From a checkpoint of a small image classifier.
Model: 1.45M parameters, 24-pixel images, arch resnet_bottleneck, norm batchnorm, activation relu, depths [3, 6, 3], widths [128, 256, 512].
Training: 5900 steps, batches of 256.
Data: trained on rendered solids tumbling over patterned floors, 7.7 epochs.
Rows from block 7, named by matrix and row number. Each number is 128 + 32 x the weight over its row's rms, rounded and kept within 0 to 255. All counts start at 0. Numbers have three digits each. After the name is the row's rms in percent of the matrix's.
# convs0: reduce pointwise conv (model.blocks.7.convs.0.weight, 64x256x1x1), inputs 0-85
convs0.0 112:097160097166122121073103097087111110078065109158118103162111080099137114136113117142124117094118124073158147143103104129105148110110191058112146097115046088183089107146179162121107118131164150137139124095107164213159118118110108090192161138119120107179106089
convs0.1 099:163131117097066079084096057147112168054143091127133095185169071115153093086113119132194107090091075126116097093133086191123190088118115147148165106141122138133102150145083090122126114111225120180100157147175100166138161151076186113146113087124121118156120103
convs0.2 117:136151098108108159145115129078137074147124082131012085079184155134117171126132136109143054141081113105110128094135143133146179100138103076138110127113086140073146125124172155114146149088052128077106173107080129146129130155109122064147141098151131103110085102
convs0.3 098:175132129108094100100135105170120188137134091082127170122159089192116123087098107121192120172076218112080146119116151146118126108136080096095144117118120122125067146115111069136129092103213165176131141152153146189146129155082158157118086080151105140170119108
convs0.4 104:190178154097109092107146092145111159140125120086090146114192078160146132121110117086171087158090130113136098132124091157158156078131108057091128152126097108136108149126129099142125104131107213139096142175116115182138138196098133084127130069141171133130070140
convs0.5 102:130123104134117107111126092091114142127078120136049081110223093104162126113086084148141135128162099121181099133115153090101129154154179087126090174141064166113123123163157109109172117131086147120150167074087153153111144131110172093147093124137129150116164120
convs0.6 094:115193126141136125124138184105125104138069176117077103087154139081117144155108151154174106152180125118155135169141121158101155116118196136128122104104095109155207122138167186127125132172081131110108150150148140167152104144124153144176147081136150108127119093
convs0.7 124:126119067187097157151112134059131089124133083092068093065155179138074120181193110092078096099040158093147127076141060076150136137070152026071105136096144102055131126134168127137126141090065133074133114097062119135119122154130111162142163090106191080153087117
convs0.8 102:125145150198123151157154114085119109088095120131078113095201134102156109092085136109150139112107133068221135087077098114111123157095180026090123148138112161135092130184168130099180154128138142122203157103092131182069127142126122118130137133160123154089143137
convs0.9 105:121137200128140155110139147149096173124147182095059184104101143099125112137114122118111199145142114121160123128105100118136110172150125127158125148131174126142172053181138136132113136148119157096127113067143120065119092091102104122093119089148144225112163094
convs0.10 101:080157129078090044106114126119129119160065134159117144105093134098114125110118130087147113107195078169098140182136139194127118101084136179090149106180136075131187151109048165147165075171109158115077218157169166106162118093074095099178113068092134096135103090
convs0.11 106:177124170110183103106094085167152168124100119126056190141155114173123126162030101161125107137107187099122194133150136074164116123122083063131097115175079101188102073139115109117120125102105205154125092075146139120105125127124141078127083029172146152117117079
convs0.12 103:135118135137096100078078122114115161068098166140116141156113099059117086138149125133106154092178082129166097205133113116126184135129173136139135097098149110154149111135103135168138106188165163133133159086139133135127100131127146133191112111122145122134154111
convs0.13 088:118164167138152150146172200121141144108127181100184166106156187097126120169120122169187176119186165156168164176090117141133184101138156149180123160120158167138138177146165081135138161103149151151148150220170099165159130134158193161123133117156156149161107155
convs0.14 091:166143122150085130137146104107135077092165127089137062209184077107098120121165108138190123128093127186121101155118082171128154118150113143192170147133116163083071145092146075131120128090177130154121150182189100161126193131111140113145110107126086083139098164
convs0.15 110:153162064154173101112128148089125134134105133113064105121122152168119108185176102063097108157113185134123096139152149071146169110106118086147052138092060049152102098162142112140120098115093102122090084092115066161129087143199085111132085127128209111083084056
convs0.16 112:120118068116131064107120063096101141099103076166080085122146059170181109126117121115107090095131061126139155150135161120141120101124130062098105106190052127173075122139094122142141097136122114152110165054149118142095118128119121092150094127089111095132124087
convs0.17 090:139141201140147160128144126134103162165144185092043182109062127123140123112086104155104165156135119124155138130137109134117104166157139137160144156152169119170135069169144098127114129131101156101114107062113141086096087095103097105112103098162151255091160081
convs0.18 076:073190146122175119132149224099160105116131195068144159130068205122103134166148143107151135122176150146084165156099114120111134106127132214163106091133186124096161139120122138127098147131040118099106142156136166100168146101181109118146113111138158162097098138
convs0.19 105:131122198115195141088141129140124146123113161135094152148152100140162111103056099148096160166093175108153138125116130101103151212193094076170106162161128148164102072174124105123152150121137172106134140057148111118099123093080107118100091069160107236107186109
convs0.20 118:108111110095175070079146098147115158187085129148110133124114085172190114131079104122117102208136128107098146142148170178080127200173093141128165144137099100121135124127081084110137119144142117162133164113137140127108125135094117150125097085131097150095150066
convs0.21 112:170133122078142042118155148136155105097131123113176093157087139095064109194162137130118099108169089147107105125150093103143157103074091196126100121147140140118106113062068119130165085143112123174079155154111085090139133093165127144104148114090182071105107133
convs0.22 093:110115131114088097108121068115104134101126092113096125099085118143153152117072104115165116095114049080161126124085130158115181131147151117097135151159092122130161144186112141143172108152133113145097227110125137121176157127105110099163126093174103132156135090
convs0.23 106:148104096107069172174140147127147142104157119138127110203100153076087137150161078177134106099114147153122089175125148146174104156197119192209178108075113081080093100148167077156101198081140116143089120134128114161148199144121135117188089128151141117122156120
convs0.24 074:100151130141161109123142179094148114134144198090168129106102153156144135175119111142163118172126153135125178135164080183142185144154135137190113146141145102151103196088128105143149167145150179141121196185143125207178144188184153170128127076118164104146097126
convs0.25 095:131130111121141185206137109113164113144116134179094087098190088075099172092106141179143103156109125139090100097104137112128120140144121130176141188068067127102099095106181130117123157097094093144151071148150116131096128175155132166127152147126128110099107129
convs0.26 103:124120080153127145110102171135160108100116090141185121072129146110117132111157096122096140089087134102169105090109061065089170106103142126095124161064164140086135124137149116094132141093060099111188104144055137101105108171132098230110135127103141082116145167
convs0.27 103:117161078116113120094086108132128147169082099086108116101198092218161112114080134156146127130107152109136177083105175109141136167113102087095093186172096160113089143120114095097146120076134181146155133118133061179117160152081163154110123098114106112140105162
convs0.28 097:129145119145118066091121110114123082081130068114166097181134066088129114099125112096157071109102109078113085139111085117081253096103144043107088115107069161131044134072125098128140134119155126158093166139134124140165161088171138080155113101117117091198074148
convs0.29 100:066113106157074109074097144084091127065087161150093119116097110089128123137128112094121121086171049084148115149129102160103189107114175118097132127116123101114190122142133198122163090168127118117133166109110152103161118090113122119183163108100122092158120070
convs0.30 089:137141132130097100147146124085134145127054147134083098105096095144156140130135110134153136137136088128129119150167123140122145129134201083102119134183093121147110123137157139159149114119074126085100187109112202148138134142143117143171140134125136154127164112
convs0.31 119:136168165121137161177185126121125094058181127110080092121058141095123133106081137089111133069094090055119097058070111127111153147129123077135121086094099075110132122178190122119111119095137117116093135119099098110121129119093058105126130126173106181122119104
convs0.32 079:117127143122146139152164181129147101075119162079191107152113142107138131190102123150192122127144122140103129158116090179087170088135123181211176060098144152125104206081142103134124154159211117120108160227161137187169150149177179155125131118122123139149140171
convs0.33 095:118156135116201063134124118100154108104088123109088161124053140186175122198097124135101098135191125169099190135193129111137129155123114135080079117222123098174164091122062102134149102126098141152109106058125138097115115104105133128120099063119143125119118089
convs0.34 092:116131096127132116093150114088150097165113091173193069144118133105134116147164153147160106153150132087134077130211155144102182135122116125121141117115093111088168188159138151122145151179186101227127125192149096127079110146116140170125122148107109073111119156
convs0.35 068:117129165134182130163155197141165145088123156094185167168120153145119144183034129170152131140206140133116157164135104114171152079140155166175109112139176146219151166089162105150130151127131144123146155206148152164188147144174151151156130074166188125156105139
convs0.36 101:116094123125113111111120169126123112106182137086149084147125133115093126078106095128156080095107085077083080109145064160130218129114112175180136120099109182106137217060144120101171129177159142131150152207148132147157153166216164086114126085116139095135087108
convs0.37 106:125165146071106093085130098093138138198104144120096152093095099150145139135074133111171097165130099133065173145115124189160156093132151084111113114142098108181141159072122141122111082125069161115078164114125172176176107108103094149158116082161099124136103092
convs0.38 090:119145181123154096112132162122159150158124189115162198096141155206156149150059132141154105183123191150123214110156138172103166133150124107141112120171163107178105179097122111133146126137130208147102189146174156164155148202146134185126110040141123136123096111
convs0.39 078:221129144093130073133158130113145107136127100181158106104202092129104151105153111117145077125079166105068091113139132102102151076099119068096128117094070099135039104080107101144136098089120129185114118166125115140102090162144121166151128074123153100125084136
convs0.40 095:118146114143124140098107149131139100121140073101115101065138152139080141195158133132127089070080158084186169099124075102162132114114125084068089146089132066094129115124170125141107116121092168075120095116068113146158129162140108186073138061135235054139071132
convs0.41 099:132119100123115122104110139122147091095099090156135090091214102120130122145160090109122096131103120092126085113118123063073171088109131094087118143107108189080122153073133066075184146085098128139125154141086128105124113155128153159120120117097141091133109169
convs0.42 099:033137133085103103138124168113142063158102140130139104084104138081088140139107126137158080107202099089108123147145109139083172094083146151088137101157121087103224173097117188098116119145121121126094140179132168104206128124123137078179124075146133107160078101
convs0.43 107:137146108223113179194143142064164099109119120123112085082174146108117111164119129155117136105083154098164134091128106105147115153079170055119124165113112126078104098134171123112166156097126125093186116132117142162103128149144125195140140119115179102111100134
convs0.44 085:145137140140149142144142171140144131096138196098230153182116167138120146171068119169187163129162146148145144148131074145135172073136151161174125163127145162127131168120162090132129153115151145145131165227128146164211176152184203130129129091155194118174086166
convs0.45 087:184136128121102112101173116133118143153185129074119158110102086127096128101082113113158102150070167073069124089131158150103181100130080098114134098051077122123052174132188078121119091085172157181116139155106083202148109167112122124108095087157100142127086114
convs0.46 087:087132121124171092128114158137145066138124135084209104141081157096075150132139114129139101110148114092138084141144020131086187067096133158104143121107097147113140165075143119108099137128072131075081122220078161121229173163192145121142125092146176096151080152
convs0.47 089:196145139116144063136138154082138080097149108084164091101123072118095128094161143079121108102081104154109078092150061118110188050079130066078106126136127136130049180072108080132154092118107152114089152198139084090089107153129091103134144095107155089097069165
convs0.48 118:077110093107152107125111110081107060117152083156136073182142078093126123086113138112094107100092082147114113114063150112108124148166085115167113129104093150128068138119135120121123156137077120097107160114166071100136174120123107082148128139142060094137140104
convs0.49 095:103121129075141068116131159116142076139151098109150072110088159167095094137156196090107113087139113137105107107147122106165119101058106135074072113130122123152159120084067175149158114181108118119081122129096066110156119111143115140094156131125158090132109110
convs0.50 092:159129103085085127142109094150112160121072100146083127130206105077098143127100077182124109153113087095106085146195127069126163121127121107115119152084076153120102087086173126110161163050119133173115093103108152100110160191144210092137128100118157128131165105
convs0.51 111:162138139123165082131138070096121151096109106141057149114149103154150109185109128109085104130166121172096161146186111117167123120102105026113065100191155126159105120137090110149134114094103146119102096047209119110102076106134105119141086114124126129150122089
convs0.52 102:080141096125152074114110143121116135128102107092107170138062176110120119189126101089109091166190092171106186172121084101123086165102105209137096110151145135134161135101087110104086135128043134094138139110124157100154129132168125077139092081106129143089110089
convs0.53 102:103146111154128218197138124089098130200132164106033130103129154144144161091100106156105148130109107100151136092100193133124116174126140082150140191087094098098115061190218117119099174082127132099127065069101125172095168125120096124146121152159131163110145129
convs0.54 129:179122147110128086108090135138143156104087081157099147099191131159138035167075122129083088130104173154116154136163120084177141116071087054092073121140151136164085100112080117145135119129116142138169121099134121134129071105166118126124102043163188116100127108
convs0.55 102:103133099157132205140125145101138073128141085145108088105174163130092092166181146141099106100051214083147166114119103100124137160095156057124124169080123099042121119137175118111107154091079128099154101108102139163121124125149066183147146110150183097105122151
convs0.56 098:165134127120134060092107090175108182163075127102090182122130080199148137107090102178126121207151172182133186166167139166086101159137104178111141156157103112143110096117071063129114097118123157138135125100174155105096126158081169129111093078129129165096157076
convs0.57 092:167170115181096124194140138045139127107087207103082103131113106120151136117108159156124180142180111109151142157154098136126130134110237092119094112157118065133127085145163163120098107143071118101135096106109177167133122153126122151166151110116158133140129090
convs0.58 100:160135119046154130085111183162142127181117152145154127158067142147088156134074111157118070128149169071089183092133174075099109139132106156147136136089111121167129101075163174090118141115100143145102072135062126145198131120148114078143103109178156129121101106
convs0.59 099:149147123126168084105138117148122158200126170145130148103166095156172105112105118120163083201132158162101145108180128213082164151158135147146157119126090091140103182099123117119147128152190153206105165174161120181112139189131146152117112091123138109124087091
convs0.60 085:108194173133200170178233190079176100081194169092145117121073171122153131150121136121150135126134147133109133119155071159111159115157127115198114095131135116137115144149171111133154181116126108122114151166143126153125122145157122176115126098169133164113123116
convs0.61 100:123161161153147158157132163098146111073127199090149154126105161084136121199112129161149183106197126118157156167139079125121213109134198128141128124139179167153164143147141147124156152104163121158146148154116125177184114120153183139169129098167153142159122123
convs0.62 120:182109155081165103182165163172133143129105139180149148078163096116109167136145134119121091152100142117077078109137174080095129113128114122130100137100107122170090082101135133147118130102089099158118086166102146129074052143147127181133115094133151141118111123
convs0.63 107:209136119127056107111130092179154141111133127139148104170160136066101120128100107166206119113118165109082105114149118148119183083100081152151167073120141142115096143120099101110115112092250107229119136149155111178135129116082196153126108092124115126170120112